python train.py --arch="dit" --model="image flow-matching model" --dataset="made-up waving flags" --train_examples=97500 --image_size=32 --horizontal_flip=false --conditioning="none" --objective="flow_matching" --cond_dim=192 --logit_normal_time=false --norm="layernorm_no_bias" --activation="gelu" --mlp_ratio=2 --head_dim=64 --fused_qkv=false --qk_norm=false --inner_norm=false --patch_size=[4, 4] --layers=6 --width=256 --positions="learned" --optimizer="adamw" --lr=0.002 --beta1=0.9 --beta2=0.95 --eps=1e-06 --grad_clip=1.0 --steps=11400 --batch_size=512 --epochs=59.9 --lr_schedule="step" --warmup_steps=220 --weight_decay=0.2
Rows from block 2 of a small image flow-matching model, named by matrix and row number. Rows with one number belong to one neuron. Each number is 500 + 25 x the weight over its row's rms, rounded and kept within 0 to 999. All counts start at 0. Numbers have three digits each. After the name is the row's rms in percent of the matrix's.
After each neuron's rows are labels from the 100 images, of 14848 (inputs lightly noised), where the neuron reaches its highest value: "strongest on" is what is common among them; "patch colour" is the nearest of a few named colours to the mean colour under the peak. Only what is clearly more common there than usual is listed. The data: made-up waving flags. In brackets: how many of the 100.
# fc1: MLP up (model.blocks.2.mlp.fc1.weight, 512x256), inputs 128-255
# fc2: MLP down (model.blocks.2.mlp.fc2.weight, 256x512, transposed), outputs 128-255

fc1.391 118:531479483470514534533489457462477514473533482500538512491475534458502504474469504488490524491491516516512492461495475528497500513467492520507519499544508499500497499516507545472504456479503500486484476492511439501514489497497503451531525500522504503477496488468512428495503533467546496497565496499495527494470544487511533486462589497433529529476438501534522456493511488482518512487485
fc2.391 115:543502484489510519486509497526491504510528501488424485493494499563495533478503517503480525487549489508511464516473468499534528526560491505473487492557462484512471489516476486505519493489491494511512507504498477506547553476473503501486502490511513509509521506517514429498508524532538513511441465484480472490463473530513527504480508498508502532539495509614473464533488532531509508515505
strongest on: blue (76)
patch colour: blue (50)

fc1.394 105:518512520494531582504454546449460532506467520507494466507511518509516485479454479490494500557497536493513463491442501476526492513480457510511494526503494447516465490516495487529496491492486493489494487473500495474569521522516491482489518514513502476521466495507495474533523515526468520491463549483501507480488494526539534503490489464482473504492493463519543508521472532497512503500469
fc2.394 131:486503484490503494492557511506529500516517459484508517516530498492486459517551528529473452573477526535461489488513494472500486514495531518480538498523533537484527506546503481517495499466531496504510522567494479501521537492451465482542489457513487491565485521502522478482515505475520498490520477488438500469517537471490522466511506519516492503481430482496500476447493516536485514506550
strongest on: white (74); black (64)
patch colour: pink (49); white (40)

fc1.33 123:457487519491516532464485534502491461501454466471508507491475501549465521485496478514464489536489544530486490466483527472518459491508508495470431501491488515494499481496524494519551501506502515483519550534532489487495511502493491495491491496484482470515462499503483493471470471496556518500486491513510500489488509500484553504516511470507473530494491502446469489458481502493503485453487
fc2.33 114:421496533526505548516474566449478482496462556515500544489494523429531518463487551517531490476472484482520509516484512536515480481495467499490491471503518520501502527474515447521520474508508498503496561516510452491464520517488486509446509490494493526489503500490509477535480468511447511493509512515478547495521523570504510507544489496515469491480481505483499486469480519501526518490501
strongest on: blue (50); ring (28)
patch colour: brown (46)

fc1.355 078:487511477500450491508531507514471477482543502522523483506504530470497502517483479470493527494515487497491494500485525515514518478474475510475495508504501500530487473543487534508507501515500480502482484498503492486456454438530501480453509475514504497535499480462486518503496459526496488487479498593492446528500483469459500483548489463489506444480513464503506408515491489487491457513481
fc2.355 094:508484473479543504526513546469477484514445508493473530489506540498514479500546520487470466475484510507516493499515536518555480483493478482527476457499500454502468532555526498528536531467518499510489516522484502514454471571528515525526452454525474511523484498485483499491493509513495512494522505507521493488508513530533501522476492506525481498485486514489495443500519508568516522496502
strongest on: white (55)
patch colour: black (30)

fc1.226 101:539476496490482537490464492522496526452481501470483520492498561503469525525469498497507513539479530503499496505449535481550487549493469491479517496496453440448478464508497499518521510502501488484544518428522489507529511563502486480487483491472492477519486522484509477501516475470484490483475514491477457524481509527464528515500526480432533499486498472532471446511481488480492519524475
fc2.226 092:492498537500538473501550518488490490479550499530514491490518481508489481526504512502495495502493514481471482489476488515505485544455486500426517528477465505505503513500503549499495493574518502503504519558495545504502512408537504488511501503462500498534499514470536485506536504469443484501507514515539521470473515555592533487551501495587526481461505486502500475498501473555465495511526
strongest on: white (66); black (63)
patch colour: pink (52)

fc1.495 099:498499531501509476449527511493500463541485499495423483527514475592470506516536480508482499514452493509507507516523571501521467508500499485494477489491569545474499497510526502487520507511498488508498496494491496497520498514497531505501578476507509515478476503499509488489457515504487516482444434551532498440514498470461508489529490507500503461486508477467494491504503520484501494447485
fc2.495 105:496469466506522507465560485481518473466486487506494485451484489532480506540513513497530493464492498524461502551491476533486515475533463460475493492507476486463484514515494478580503506499514475540504494520487496474489493467485491470498421511509539494529505520526512471512500506516485499509510457516485509486477506529568514490491488506552477466507485492511462493472510495527546529513495
strongest on: blue (81); yellow (54)
patch colour: orange (34); yellow (32)

fc1.240 091:513518489517535514478438499500502472517442525491422517490472471509533525549550549523536506483503510479527528495549476468460506518497497505446491496535460429480519500514503474469476487491504499506474484531493510527525488484488474501468480456539513501508516477507483498496444469499498504481495473491486510470498520491548506513501476489483489525526503448498496525499460530486506503477509
fc2.240 093:470528579503489472501538507461505530505513512511485472511524555494510491481502483543515502504506510476465565501512481468507505503473496534534450485479470526502506484489470494497462529484521507504519528453512500463507544527448479472511524484516507498536469485505515491510502503520472496503496491533476531499465502503523484499507488499512496495487520557492543516508506530515495503502519
strongest on: white (74)
patch colour: pink (39)

fc1.336 129:480489462470460554445494461518486486491487460494490527479520604490479506493487483499509515482511506500498516476462502527505487492493472524505448475467457512471504483556542488488522486503517493462469526462461505485493550498484527490512511509485525479527535520486487471531474438474498456480525517498495513516480514485491470541483501529483509538504462555506516503487479533461522480532491
fc2.336 135:503466501490453561562513463524488534516505501509450477497523521501544533521532507490503487474524473510527484526527508465496497508488530493538467496511480510495496466487486434529509502499506478491527532474469474507540507509518507540514500484546496515468559475552511481504509489514486471509485499521528479500519489476509506545539496476479517494525467530470505492536466470482476512502502
strongest on: blue (71); orange (51)
patch colour: blue (35)